From a checkpoint of a small image VQ-VAE: encoder num experts 8, decoder widths [64, 128, 128, 128].
Rows from block 4 of the encoder of a small image VQ-VAE, named by matrix and row number. Rows with one number belong to one neuron. Each number is 128 + 24 x the weight over its row's rms, rounded and kept within 0 to 255. All counts start at 0. After the name is the row's rms in percent of the matrix's.
After each neuron's rows are labels from the 100 images, of 14976, where the neuron reaches its highest value: "strongest on" is what is common among them. Only what is clearly more common there than usual is listed. The data: simulated stained blood smears. In brackets: how many of the 100.
# fc1: MLP up (encoder.blocks.4.mlp.fc1.weight, 240x80), inputs 0-79
# fc2: MLP down (encoder.blocks.4.mlp.fc2.weight, 80x240, transposed), outputs 0-79

fc1.233 149 [ 90  81 123  78 124 119 110 119 161 121 136 148 165  87 149 129 130 146 145 127 123 125 124  75 173  86 157 151 163 111 119 155 112  90 125 125  98 145 128 140 133 127 152 122 180 103 156 126 113  91  89 163 122 107 140 147 119 110 129 134 136 114 134 110 128 103 104 182 134 105  92 124 144 137 133 147 162 147 155 138]
fc2.233 135 [166 122  78 144  97 112 135 157 108 158 110 126  94 183  66 200 130 122 147 110 120 105  97 115 105 161 119 149  72 116 132 122 144 150 152  95 110 113 119 128 136 133 100 147 133 129 130  95 102 151 135 113 113 102 118 142 166 151 129 157 127 161 148 134 119 130 138 105 118 120 156 134 118 103 100 138 128 133  94 132]
strongest on: lobed nucleus (50); band-shaped nucleus (41); spiky cells (32)

fc1.149 115 [102 166 135 127 136 103 117 173 151 183  98 143 142 106 177 100 122 117 146 102 115 148 137 119 130 117 157 141 121 139 135 107 166 119 123 132 119  85  65 145 156 142 180 138 132 160 149 129 149  98 120  92 122 131 172 146 154 120  93 154 137 125 138 127 138 108 149  79 120 123 132 119 164  93 123 111 146  99 113 145]
fc2.149 105 [134 111 104 117 133 108 106 121 123  67 109 138 146 133 101 143 127 120 111 175 148  85 100 149 110 146 143 120 151 118 163 112 103  92 112 135 128 134 159 136 101 112 130 129 129 165 121 104  94 155 155 105 169 158 104 149 121 128 159 115 131 124  97 141 154 173 138 155 114 123 101 147  86 161 115 192 121 117 159 160]
strongest on: two lobes with orange grains (41)

fc1.186 080 [ 90 159 137 144 131 113 121 148 128  85 120 139  93 144 128 142 131 125 150 117 179 180 167 123  65 107 122 124 117 112 147  89 136 137  95 156 107 142 131 138 134  94 105 141 131 139 151 115 144 131  89 137 116 112 133 129 127  80 150 132  97 194 102 141  94 135 149 146 119 108 109 135 109 109 155  74 144 148 136 137]
fc2.186 079 [136 128 132 126 127 111 150 107 103  93 124 146 136 109 145  90 131 124 123 119  86 112  95  88 167 166 140 178  92 136 138 151 161 134 147 140 167 123 163 102 133 147 160 147 129 102 110 133 128 107 148 114 150 166 140 144 143 129 157 105 173 124 139 143 183 145 100  74 116 123 146  99 134 112 121 169 156  99 133 151]
strongest on: crescents (34)

fc1.160 091 [176 123 128 123 106  89 151 137 142 147 109 161 144 123 139 154 113 104 121  97 144 100 173 141 133 115 116 115 114 130 142 114 163 122 123 116  74 128 100 145 148  93 170 164 136 121 130 103 120 109 106 135  89 128 121 139  85 145 138  74  95 133 132 107 176 127 125 166 160  90 163 112 137 148 139 131 107 104 106 170]
fc2.160 095 [ 94 115 145 136 116 142 113  94 148 128 147 126 153 101 126 134 140 192 111 142 112 115  72  79 122 136 101 158 138 164  96 131 111 139 139 108 118 151 130 149  98 106 121 118 154 130 122 117 110 124 122 119 124  95 135  93 179 142 119 137 165 126 134 176 116 114 129 122 163 112 129 134 146 154 176 140 163 131 195 102]
strongest on: crescents (66)

fc1.213 086 [108 111 128  85 109 109 132 129 148 124 157 144 103 113 168 104 111 132 128 112 134 110 111 163 152 130 127 137 136 121 144 131 142 137  99 171 141 138 158 163 115 160 152 102 119 101 103  64  83 116  92  99 101 143 145 132 106 146 126 150 167 144 121 117  90 101 121 149 139 147  84 133 139 134 113 126 167  82 123 187]
fc2.213 089 [117 124 139 149 133 155 115  78 123 101 121 142 181 122 134 137 135 101 111 138 108 124  90 112  94 128 156 114 119 146  98 149 147  91 145  82 137  96 103 116 104  95 106 140  88 119 125 139 127 117 145 154 131 126 139 134 130 177 169  95  99 117 139 115 177 150 117 134  98  83 166 165 103 148 133 137 108 179 138 131]
strongest on: lobed nucleus (66)

fc1.96 097 [155 156 147 106 109 104 138 137 104 152 131 130 101 132 129  86 121 176 100  73  94 137  98 125 177 133 105 117 135 124 143 113 122 117 135 120  96 155 132 151  75 129 120  98 114 135  87 120 128 105 169 133 146  84 153  79 166 119 157 128  98 127 111 136 172 135 126  80 103 142 142 133 149 134 139 128 101  99 139 125]
fc2.96 094 [ 86 110  86 152 136 124 131 132 145 125 132 136 133 122 154 199 151 114 174 164 163 112 155 150  94 105 157 152 139 124 124 138 107 112 113 156 156  99 120 128 161 140 127 162 154 108 156 146 124 154 110 128 115 149 117 176  95 148  81 141 156 158 140 101  86 108 155 165 139 121 108 113 125 129 109 144 146 153 125 127]
strongest on: dark grains (91)

fc1.91 119 [ 99 104 123  99 151 160 154 129 109 103  90 130 108  88 194  89 114  95 139 146 123 138 111 126 183 111 126 100 124 139  97 126 107  85 122  95 131 122 112 139 135  94 119 122 139 111 156 134  91  93 118  94 117 129 150 141 176 126 145 166 119 125 120 146 133 133 137 156 152 114  82 157 141  89 134 125 156 132 129 167]
fc2.91 122 [149 149 109 125 117 132 124 137 168 152 132 129  65 149 135 132 144 100 128  91 124 141 185 143  84 159  86 120 113 139 116 136 161 149 107 149 137 119 187 154 116 133 120 113  85 110  92 103 123 133 115 106 121 125 132 134 112  88 146  99 126 137 148 124 131 137 110 158  80 147  89 146 136 167 176 107 109 114 128 117]
strongest on: crowded (73); two lobes with orange grains (57)

fc1.86 104 [168  96 116  83 156 114 132 156 146 133 146  88 105 139 131 113 101 137 114 135 130 122 101 110 122 122 132 124 113  94 126 129 110 106 132 154 184 110 126 122 174 117 103 127 126 105 158 109 119  99 137 144 120 135  89 146  99 148 135  56 156 154 162 177 105 129  95 155 145  80 123 100 129 122 106 113 126 143  90 108]
fc2.86 101 [106 135 126 133 104 147 178 121 101  85  91 175 128 126 112 130 152 152 117  88  79 117 155 119 118 127 114 127 129 143 122 118 165 142 144 113 102 152 127 105 119 122 140 164 156 135 114 131 115 135 116  82 143 132 153 121 115 135 118 179 101 126  85  73 137 129 148  99 121 151 113 140 115  74 136 133 116 138 197 124]
strongest on: two lobes with orange grains (74)

fc1.100 090 [ 90 145 142 181 169 124 147 107 158 128  87 135 100 113 143 135 117 157  69 122 102  97 194 127 154 146 126 125 122  86 133 101 143  79 131 120 126 124  97 107 139 108 154  96 127 128 108 126 149 137 102 144 129 119 132 111  93 112 163 152 141 123 166 174 135 165 148  95 129 122 122 133 134 111 160 144 146 127 144 137]
fc2.100 097 [141 111  93  81 131 140 141 164 131 135 173 122 136 117 142 137 129  98 198 127 122 142 127 129 113 128 143  94 133 178 130 149 122 166 109 138 141 130 175 135  98  97 123 123 108 154 101 146 122  81 142 103 135 133 163 120 131 134 105 113 138 123 134 104 122 121 128 164 139 176  76 136 150 131 121  72  89 124 103 148]
strongest on: crescents (97)

fc1.207 099 [130 129 131 111  78 127 103 130 129 160 119 149 115 133 148 166 167 152 139 140 132 157 158 111 122 148 159 135 119 120 132 131  95 143 125 173  97 192  33 115 132 102 154 131 130  88 129 106 115 148  90 128 123 119 102 118 122 145 131 104 127 175 110  92 107 140 131 164 138 106 109 102 136 132 132 139 138 147 119 121]
fc2.207 122 [111 142 103 162 168 159 175 136 133 101 115 134 121 149  91 136  91 103 153 130 143 140 116 118 136 164 108 139 120 110  95 129 119 170 127  91 132 127 188 171  82 103 119 127 124 171 149 113 108  96 176 158 110 105 113 132 164 133 121 149 144  83 151 125 107 116  99 106 141 123 117 128 130  97 139 115 117 137  92 146]
strongest on: band-shaped nucleus (40); lobed nucleus (33)

fc1.222 093 [ 97 120 133  89 132 167 106 137 159 108  86 130 124 117 124 140 151 132  87 141  99 141 114 106 160 154 134  83 144 166  93 120 102 144 107 140  77 154 132 151 118  92 102 131 116 110 137 121 123 123 104 114 106 145 142 111  97  85 100 161 107 137 117 143 104 112  83 168 162 130  83 111 140 114 152 153 140 118 129  85]
fc2.222 093 [134 162 110 165  99  98 132 137 114 144 149 165 147 150 120 120 115 124 148 126 168  73 149 141 142 145 124 171 109 138 173 138 161 157 122 131 163 110 108  81 136 165 139 110 109 135 119 128 160 121 114 142 136  97 110 138 170 171 109 118 110 112 163 152 166 125 174 144 105 119 154 152 124 142 119  73 112 130 112 134]
strongest on: lobed nucleus (55)

fc1.179 084 [103 156 163 137 104 161 105 137 132 133 149 123  75 146 161 138 121 132 136 136 129 122 122 135 139 138 123 103 115 163 106 136  85 107 111 124  85 123 139 126 113  99 131 135 136 117 147 196 120 108 104 118  75 135 134 148 104 157 179 121 140 141 105 162  98 117 147 123 147  61 135 125 131 143 150 125 136  60 127 115]
fc2.179 078 [158 103  99 106 133  99 160 125 133 131  90 104 150  99  97 138 124 137 140 125 123 113 147 107 119 138 127 110 148  96 133 102 133 128 135 122 155 133 106 166 104 192 111 120 137 170 118  45 148 147 142 132 166 137 127 107 164 107  90 110 148 104 114 121 148 120 117 134 124 174  91 135 142  85 101 122 113 156 132 155]
strongest on: two lobes with orange grains (53); dark grains (37)

fc1.180 119 [161 136 121 138 127 131 122 134 156 107 104 144  76 142  93 115 103 135 145 102 147 104 143 129  79 102 104 181 115 128 123 102 125 119 128 149  59 120 151 109  99 150 145 120 130 133 123 164 146 140 147  72 111  90 152  86 105 141 135 156 150 134 133  82 149 119 128 157 135 133 121 114 139  98 141 155  95 169 114 127]
fc2.180 124 [ 65 116 134 104 134 122  99 131  98 119 153 104 158  87 139 143 143 125 117 149 131 130  77 147 183 141 148  82 141  90 120 147 119 136 115 129 148 124  91 160 164 124 126 135 153 122 116 108 128 120 108 169 138 173 116 157 152 129 126 116 104 135 117 169 134 101 146 117 139 139 103 118  94 123 128  89 126  66 148 148]
strongest on: crowded (80); discs (47)

fc1.63 102 [118 118 140 145 129 129 159 169 121  95 118 150 161 114 129 123 109 115 124 113 143 149 165 141 121  73 112  98 101 110  99 129 172 121 123 168 125 148 113 145 114 151 115 188 134 155 121 123  93 106 146  90 131 136 141 126 146 138 156 131 141 150 118 179 133 144 190 108 167  88 134 104 119 159 126 103 110 113  86 137]
fc2.63 115 [127 104  91 156 104 150 117 101 141 126 115 131 120 141  87 119  99 163  92 118 119 140 111 156 135 134 124 135 176 118 152 136 121 148 120  70 114 129 146 141 145  74 125 110 166 140 117 130 114 160 106 120 116  95 121  62 120  94 105 138 117 134 118  77 135 114 100 160 132 186 178 144 124 140 133 125 144 138 107 135]
strongest on: lobed nucleus (50); dark grains (39)

fc1.152 110 [ 95 127 117  98 142 138 124 123 139 105 136 146  99 111 123 112 117 130  46 170  98 117 124 105 113 115 116 109 142 132  79 177 123 122 175 155  85 173 111 129 103 129 117 114 113  86 130 114 121  90 176 119 154 105 114 122 118  85 127 138 118 123 154 141 111 122 139 119 117 189 129 133 110 119 122 116 142 151 154 141]
fc2.152 117 [157 109 111 135 122 137 108 167 147 114 133 107  99 148 149 133  93 126 149 102 136  91 124 163 150 131 119 151 106 133 149  81 132 137  94 110 144  90 135  74 182 116 123 151 119 147 111 134 112  86  86  98 139 130 143 119 148 138 118 109 134 127 117 143 122  84 111 133 104 109 110 132 130  92 137  82 114 112  54 107]
strongest on: crowded (70); crescents (35)

fc1.78 109 [191 118 102 121 139 160 115 133 149 100 102 131 108 147  91 138  95 110 160 103 112 148 149 123  97 141 100 162 138 125 102 133 122 163 116 100  98 116 142 147 172  69 126 159 157 134 104  98 161 115 144  92  98 124 189 100 115 114 174 147 152 133 134 121 121  92 129 148 104 115 112 126 126 110 141 107 126 126 126 131]
fc2.78 107 [ 60 166 123 110  91 121 150 145 138 131 141 124 132  89 175 129 167 143 107 120 127 108  97 127 143 119 161 106  88 133 156 124 154  79 159 169 143 144 142 111 109 163 140 111  78 128 146 152  79 114 109 132 120 127  91 147 141 135  94 105 114 132 125 122 144 168 112 146 147 115 150 110 127 103 118 134 142 160 108 145]
strongest on: dark grains (37)

fc1.70 119 [122 147 116 147  81 126 161  97 151 122 105 169 152  92  90  99 106 127 118  77 131  93 153 184 150 127 145 133 131 103 111 133 121 116 125 141 123 155 108 125 148 121 150 148 138 143 136 130 139 115 129 140  65 118 125 107 154 124 121  96 151 130 136 163 103 106 175 131 118 128 121  89 144  98 180 113 151 175 109 121]
fc2.70 108 [ 99 186 186 123 162 136 115  87 135 134 110 115  94 136 128 116 149  74 144 140 126 118 109 104 145 119 144  90 101 124  78 149 121 148  93 124  89 155 120 150 135  89 102 135  76 137 125 115 135  94 159 140 102 137 125 156 132 108 138 145 106 102 118 123 105 151 147 153 161 159 130 121  92 111 109 110 117 119 125 152]
strongest on: band-shaped nucleus (47); lobed nucleus (39)

fc1.98 091 [137 135 140  83 118 102 204 115 140 149 126 155 140  34 129 125 119 134 132 130 114 102 139 164 146 128 129 129 132 150 106  99 148 126 123 143 102  89 175 126 109  93 155 145 124 104 154 132 126 140  98 150  93 123 100 132 119 150 107 112 135 134 142 134 129  96  89 134 129 102 138  92 170 128 144 140 157 140 123 118]
fc2.98 110 [114 114 134 142 131 127  80 147 106  94 139 126 150 184 150 145 161 140 132 110 146  82 118  91 127  99  88 145 123 126 139 126 141 128 117 147 143 139  78 127 116  79 147 148 119 105 108 121 127 117 137  75  86  69 165 106 139 122 142 154 132 133 151 161  85 139 119 110 132  87 128 133 111 117 116 179 138 123 144 138]
strongest on: two lobes with orange grains (51)

fc1.203 090 [110 135 119 122 109 105  66 106  91 109 155 121 140 134 143 126  99  60 154 122 142 117 147  77 108 156  76 141 111  97 117 145 120 134  93 152 104  93 145 101 140 144 135 172 110 129 101 118 138 135 108  90  89 120 122 129 162 122  90 114  92 140 151 140 146 123 117 108 132 159 135 109 127 159 105 125  97 108 121 143]
fc2.203 094 [129 114  99 127 160 124 182 134 124 109 116  79 118 121 100 138 124 111  89 137 130 141 150 105 144 102 124 118 112 141 119 106 153 137 158 104 129 170 119 171  87  85 117  90 114 107 101 105 120 112 132 151 109 133  96 114 114  84 111 137 160  93 129 112 110 147  75 168 134 143  92 162 103  90 129 139 159 124 145 117]
strongest on: platelets (91); crowded (69); spiky cells (35)

fc1.119 075 [111 145 140 122 133 121 110 160 113 133  80 119 123 100 133 148 147 118 136 113 130 108 146  76 158 105 133 150 119 139 121 119 146 139 139 149 102 131 145 161 150 132 134 118 101 153 104 120 103 165  70 129 150 123  99 141 107  97 139 118 170 143 170 170 107  91  86  91 144  89 108 119  83 156 171 103 146 137  99 119]
fc2.119 075 [138 130 123 118 118 161 134 111 132 114 150 130 100 164 110 142 121 122 136 153 120 112 138 150  83 164 136 129 147 160 159 120 129 142  57  96 151 131 111 117 142 132 109 105 142 106 140 130 114  84 154 127 115  79 102 133 143 139 166 167  84 134 142 118 123 132 140 163 133 178 167  82 128 119  70 156 113 145 139 118]
strongest on: crescents (48)

fc1.101 104 [153 134 132 107  98 123 138  94 143 145 132 154 116 123 165 106 122 178 137 148  90 133 129 158 125 137 158  89 139 109 169 156 116 122 117 155 136 150 134 113 211 159 130  97 144 125 109 114 111 175 166 143 130  63 125 146 142 125 160 137  90 130 119 140  88 114 109 112 128 153 126 130 104 125 163 110 122 123 134 145]
fc2.101 105 [113 149 136 137 167 148  90 147 102 117 125 144  89 131 113 143 173  83 100  82 136  99 143 145 149 111 125 121 143 120 127  74 129 108 155 161  91 131 108 149  65 109 117 139 141 146 139 130 151 129 129 152 116 192 133 129 103 141 114 153 137 151 179 120 143 128 115 171 131 121 146 144 149 161 101 145 151 124 120 129]
strongest on: crowded (70); target cells (41); discs (39)

fc1.216 126 [ 86 124  87  87 137 155 154 126 156 162 130 116 146 112 177 130 140 135 151 156 142 153  81  89 144 107 177 113 147 125 115 157 123 121 121 131  92 111 112 119 137 103 117 147 135  89 142 118  93 126 107 136  96 130 131 146 153 151 122 105 136 146 106 112 110 151  89 181 137 122 124 100 127 126 134 158 202 128 141 126]
fc2.216 115 [155 140 143 151  82 128 113 127 113 106 121 128 136 147  80 131 106 159 117  94 121 117 146 138 131 128  54 130 105 158 142 122 141 123 156  94 154 122 118 151  95 167 119 108 127 112 161  82 153  82 137 115 153 103 155 138 120 132 107 179 153 106 177 174 135  97 138 120 115 121 144 136 133 131 109 120  92 149 116 138]
strongest on: lobed nucleus (36)

fc1.53 085 [151 171 129 116 123 137 125  91 159 116  98 122 145 124 163  79 158 123 116 131 118 123 141 173 132 132 100 126 158 105 171 146 131 103 107 166 121 167 104 129 123 156 117 136 131 127 147 129 138 102  71 165 117 105  91 126  99 173 138 122 146 150 104 146 109 159 101 166 118  99  95  85 135 156 147 125 161 109 114 127]
fc2.53 107 [108 118 142 108 116 137 183 121 109 113 132  87 154  99  91 128 135 131 162 131  85 197  94 132 163 127 142 133 113 113 121 137 154 164 173 134 130 119 109 131 109 124 140 145 117 122 144 128 132 135 145 144 158  92  99 106 182 132  85 137 152 122  94 106 114 151 118  89 109 109 181 108 106 115 128 105 124 152 132 113]
strongest on: band-shaped nucleus (88)

fc1.170 106 [105  99 106 159 140 153 153  93 157 130 142 101 136 129 147 115 113  93 147  82 130 150 128 116 135 130 101  98  70 155 122 143 119 155 121 155 120  74  93 152  98  98 146 144 101  96 144 150 154  95 119 130 111 164 148 101 135 136 149 124 160 152 141 128 104 128 141 139 169  81 134 133 177 153 139 128 158 103 124 129]
fc2.170 101 [127 116 120 108 139  97 106 162 104 125 100 146 126 114 134  84 119 132 133 154 135 112 172 147 132 123 149 125 197 124 122  85 152  89 119 108 127 172 158 107 144 141  92 119 147 161 132  79  84 104 117  76 146 116 147 175 105 142 110 103  99 129 135 120 126 135 136 125 114 137 175 127  90 127 111 147 121 144 133 103]
strongest on: band-shaped nucleus (38)

fc1.72 088 [ 76 112 161 140 116 130 126 148 139 146  61 161 144  82 155 155 107 111  95 122 163 119 106 131 134 126  93 124 141 104 121 122 138 174 134 125 121 115 123 110  72 134  94 149 133 141 111 133 152 105 142 136 122 168 135 152 139 143 101 140 135 121 161 160 103 108 113 154 111 161 149  91 152 163 113 106 130 129  89 168]
fc2.72 095 [162 151 127 130 148 123 149  99 114 113 151 104 108 193  85 107 191 149 140 143  73 152 179 116 148 121 135  97 142 146 131 130 114 128 142 154 159 131 131 124 196 137 114  85 133 118 167 119 125  78 143 119 147 135 126 102 106 105 145 130 132 112 122 125 132 129 122 129 125 110 118 144 141 110 175 137 139 147 136 103]
strongest on: band-shaped nucleus (46)

fc1.5 102 [167 127 120  95 143  83 126 112 150 153 172 179 122  98 109 130 147 173 133 111 148 140 141 146 131 129 125 121 116 121 103  71 125 118 144 109 149  95 143 159  86 142 123 149 125  79  90 120 145 164 117 162  94 111 128 133 181 128 119  85 124 116  99 133 128 136 140 118 167 122 139  91 108 131 121 149 107  96 112 140]
fc2.5 100 [ 91 137 123 144 112 135 163 155 104 165 107 104 104 159 140 173 172 112 121 125 106  89 111 131 158 139 130 135 150 126 162 152 173 118 104 138 117 144 103 115  90  83 108 141 136 136 140 121 100 126 120  48 143 100 116 153 143 150 123 108 131 156 144 129 117 124 132 165 134 115 107 135 149 139 128 157 190 118 143 113]
strongest on: two lobes with orange grains (77)

fc1.148 109 [106 166 153 130 108 127 116 131 133 129 142 153 150  87 104 122 122 122 118 114 100 131 103 104  91 103  97 107  70 142 140 109 116 137 162 143 143 138  83 142 104  94 151 114  65 121 117 122 122 135 107 112 157 129 169 166 130 146 129  78 124 189 153 112 130  97 105 149 122  93  95 151 121 128 120 127 165 135 125 114]
fc2.148 116 [145 120 101 123 184 141 154 127 159 126  97 120 148 149 124  83 134 118 123 162 109 115 123 125 111 137 128 126 139 104 152 172 163 164  79 119 108 153 150 118 118 186  62 109 140 152 149  91 114  63  95 128  92 133 115 114 146 142 124 130 110 125 142 113 108 151  89 131 122 138 131 116 121 148 126 120 116 150 158 124]
strongest on: kidney-shaped nucleus (38)

fc1.10 083 [127 117 131 127  92 118  70 126 137 152 132  99 138 139  99 133 179 138 164 134  80 109 179 149  93 140 105 143 118 124 129 123 146 142 166 154 108 104 109 114 126 128 146 119 128 146 166 105 100 154  90 108 112 119 147 166 136 100 194 107 105  95 122 128 153 123 115 107 115 130  94  83 108 107 128 161 148 135 136 125]
fc2.10 087 [125 122 130 106 142 148 121 133  97 152 122 150 159 119 156 116  94 130  81 130 168 107  97  88 174 116 152 131 133 117 159 143  86 123  79  90 126 132 102 150  98 143 100 115 157 130  88 112 169  96 133 144 138 125  59 113 120 158  96 154 142 143 118 104 115 147 105 163 137 132 161 136 100 140 132 106 128 129 118 145]
strongest on: platelets (94)

fc1.75 083 [ 99 113 142  93 106 113  88 128 125 121 171  79 105 153 102 101 108 100 116 107 124 121 156  90  97 105 119 135 102 128 152 121 164 163  92 112 118 137  90 125 160 125 123 147  97 127 176 160 151 101  88  88 115 173 145  97 125 157 152 105 144 152 133 149 126 120 129  94 136 119 132 119 138 110 133  97  87 118 125 126]
fc2.75 096 [ 86  97 148 144 138  99 145 107  83 135  90 123 135 129 115 120 117 120 171 137 146 111 115 121 138 139 140  87 129 168 113 134 124 109 109 122 145 120 118 111 123 118 146 124 127 112 126 118  80 174 169 125 159  87 113 103  90 143  93 143 169 148 152  97  98 172  83 159 123 143 156 127 144 157 119 119 169 166 135 147]
strongest on: crowded (81)

fc1.77 092 [117 183 103 148 175 103 147 106 167 113 116 156 116 126 149 142 147 156 147 117 134  85 171 127 126 104 127 137 135 110 156 115 137 105  74 138 108 120 161 162 137 143 143 141 117 101 144 120 120 112 113 127  95 114 119  93 142 160 140  78 143  98 141 118 151 118 108 145 165 119  86 136 150 111  94 143 157 171 110  97]
fc2.77 096 [140 164 139 108 110 139  82 132  97 151 141 146 119 140 181 134 136 132 135 133 140 152 107 166 131 180 105 115 117  97 108  95 154 129 102 141 155 149 134 116 130 143 140 138  91 123 124  49 132 108 130  78 161 152 136 131 154 133 124 150 112 127 116  98 127 143  96 136 145  95 175 105 119 131 177 107 114 124 101 148]
strongest on: band-shaped nucleus (70)

fc1.36 104 [ 93 166 171  98 104 137 114 121 152 133 127 135 151 107 119 160 112 112 118 108 145 124  85  94 136 153  94  98 140 127 129 106 127 134  65 158  76 151 146 164 152 140  95 132 134 134 135  93 126 173 171 133 105 149 142 149 125 122 133  85 129 163 132 106 119 126 112 155 142 149 150 130 109 129 101  96 166 109 106 152]
fc2.36 108 [165 125 100 154 134 100 156 136 117 125 172 154  91  94 151  92 110 134  99 128 147 147 154 147 111 124 174 123  88 152 178 131 146 108 195 129 126 110  70  89 114 129 138 123 129 129  99 147 109 135  63 126 168 103 134 130 118 118 109 120 124 156 120 136 110 108 129 132 102 124 100 118 115 116 154 140 133 120 144 129]
strongest on: platelets (76); crescents (35)

fc1.142 124 [120 183 139 116 123 152  76 159 152 107 108 122 131 107 160  87 142 141 154 129 118 109 154 144 148 131 120  79 119 119 158 126 161 115 103 141 147 139  97  97 123 123 167 156 166 144  88  81 162 117 132 132 129 114 167 125 124  61 112 134 105 122 119 112 134 123 132 119  93 119 133 102 108  97 141 137 131 168  96 129]
fc2.142 122 [108 140 131 144 140 104 161 116  91 135 109 113 101 126 178  90 130 131 132 126 121 177 130 169 115 115 128 156 159 123 154 157 107 112 131 158 145 148 146 110 142 152 150 103 108 130  85 114 157 173 173 125 151 143  97 119 111 152 135 118 100 102  82 101 113 144 129 150 110 164 113 123  98 113 127 120 185  95 160 135]
strongest on: lobed nucleus (53)

fc1.174 092 [124 162 161 129 101 168 132 155  93 149 147 113 114 126 178 141  96  67 130 125 127 165 137 118  94 142 156 185 149 171 139 131 140 131 132 123 124 126  96 146 116 157 137 171  87 110 114 134 157 138 115  92 127 125 135 178 153 134  90 109 133 140 130 114 134 167 123 111 129 136 106 142  96 155 136 129 162 136 144 161]
fc2.174 116 [151 110 122 102 135 119 125 134 165 128 131 153 121 158 110 132 186 152 164 140 173 148 174 151 112 105 120  68 122 162 119 126 106 125 142 181 156 146 137  96 142 117 112 138 169 107 136 113 131  71 142 125 136 147 133  81 104 120 182 125 145 121 134 144 155 151 135 159 117 124 125 139 119  89 136 114 126 133  97 107]
strongest on: dark grains (38)

fc1.22 098 [102 121 136 124  88 137 141  99 135 131 128 155 112 134 153 106 130 145 147 139 140 114 145 158 149 125 148 134  88 144 159 130 171 104 156 148 124 152 142 107 127 125 171 153 117 172 111  85 100  82 113 113 138 134 192 101  96 112  94 155  94 129 156 134 136 150 118 132 148 143 141 107 116  46 118 124 140 139 115 127]
fc2.22 110 [153 132 168 151 156 131 118 160 124 116 158 101 185  82 129 152 108 106 137 121 143 150 112 138 124 118 148 128 174 109  92 161 104 110 131  94 120 105 125 117 163  87  83 124 151 125  85 140 143 149 140 135 150 137 116 178 185 119 137 113 152 110 111 167 140 147 114 144  98 122 126 141 121 145 136 163 100 130 124 161]
strongest on: two lobes with orange grains (93)

fc1.25 101 [124 142 146 151 116 130 138 161 121 127 118 149 117 141 101 157 141 122 172 118 161 130 124 139  53  93  90 130 141 111 111 160 156 134  95 161  62 135 144 144 137 154 156 108 131 124 104 111  81 137 138 116 114 159 126 183 117 143 122 118  91 146 121 147  96 117 120 144 140 120 114 146 160 172 171 109 123 129 129 145]
fc2.25 103 [128  89 166 158 136 148 114  71 147 142 114  90 119 146 123 184 136 120 117 126 109 161 121 116 135 141 113 141 161 148 127 117 127 155 196 115 180 113  83 127 116 149 139 140 133  94 128 112 161  99  95 141 115 135 120  88 149 102 141 126 109 118 104 147 138 118 115 107 145 156 101  85 136 100 107 146 166 112 111 123]
strongest on: crescents (32)

fc1.73 087 [ 81 111 123 131 131  94 105 105  84 165  92 125 156 137 121 120 108 137  96 147 134 142 123 130 117 117  75 151  95 169 165 134 109 103 161 145 141 133  86 115 125 140  90 119 138 129 119 115 113 110 104 155 129 117 183 103 111  97  74 125 132 132 177  82 153 121 129 138 131 142  91 110 121 139 119 144 141 139 150 158]
fc2.73 074 [170 132 127 107 112 147 147 150 171  89 143 126  95 127 148 120 147 129 143  78 119 123 131 118 132 112 180 115 163 107 104 110 151 130  86 106  73 124 134 155 114 132 154 152 115 122 140 136 138 116 114  79 127 133  82 159 113 148 173 126 108 148  66 164 102 136 144 102 136 100 147 151 137 127 137 104 119 121 101 116]
strongest on: kidney-shaped nucleus (48)

fc1.223 096 [151 149 123 133 123 157 109 120 133 123 176 165 120  68 129 127 134 154 138 108 131  98 105 142 120  76 161 166 130  93 135 130 137 119  89 134 127 167 109 115 129 115 134 136 187 147 137 123 113 106 143 115 153 115 149 139 141 122 191 122 159 155 119 159 121 103 111 147 155 142 110 124 128 103  90 154 128 121  65 133]
fc2.223 117 [105  95  93 111 154 132  98 150 111 117  92 116 146 133  88 123 139 135 123 147 184 140 163 169 138 162 120 169 133 102  99 122 155 119 152 122  98 101 196 134 115 111 115  63 106 140 125 132 142 130 119 140 107 124 129 121 145 167  80 146 118 105 139 129 113 117 138 136 130 156 130 103  84 131 150 110  99 153 141 137]
strongest on: crescents (67)

fc1.141 104 [137 117  71 100 106 135 133 147 175 155 125 128 123 127 119 140 158 104 174 103 153 138 103 145 133 127 164 137 148 120  92 164 135  96 123 136 126 155 134 110 131  75 166 115 144 139 111  74 116 112  90  99 161 155 149 142 158 125 143 148 124 142 127 109 117 118  96 166 142 118 140 116 134 121 126 119 167  74 148 169]
fc2.141 114 [142 148 191 148 130 159 121 114 136 142  99 145 133 111 113 125  93 120  56 161 134 100 144  87 135 112  81 142 105 136 117 135 125 126 119 127 147 131 119  90 130 136 106 128 132 136 148 167 137  99 139 170 122 130 125 158 114  92  83 133 143 104 136 148 143 137 139 108 155 165 140 145 163 125 129 139  97 194 146 101]
strongest on: two lobes with orange grains (46)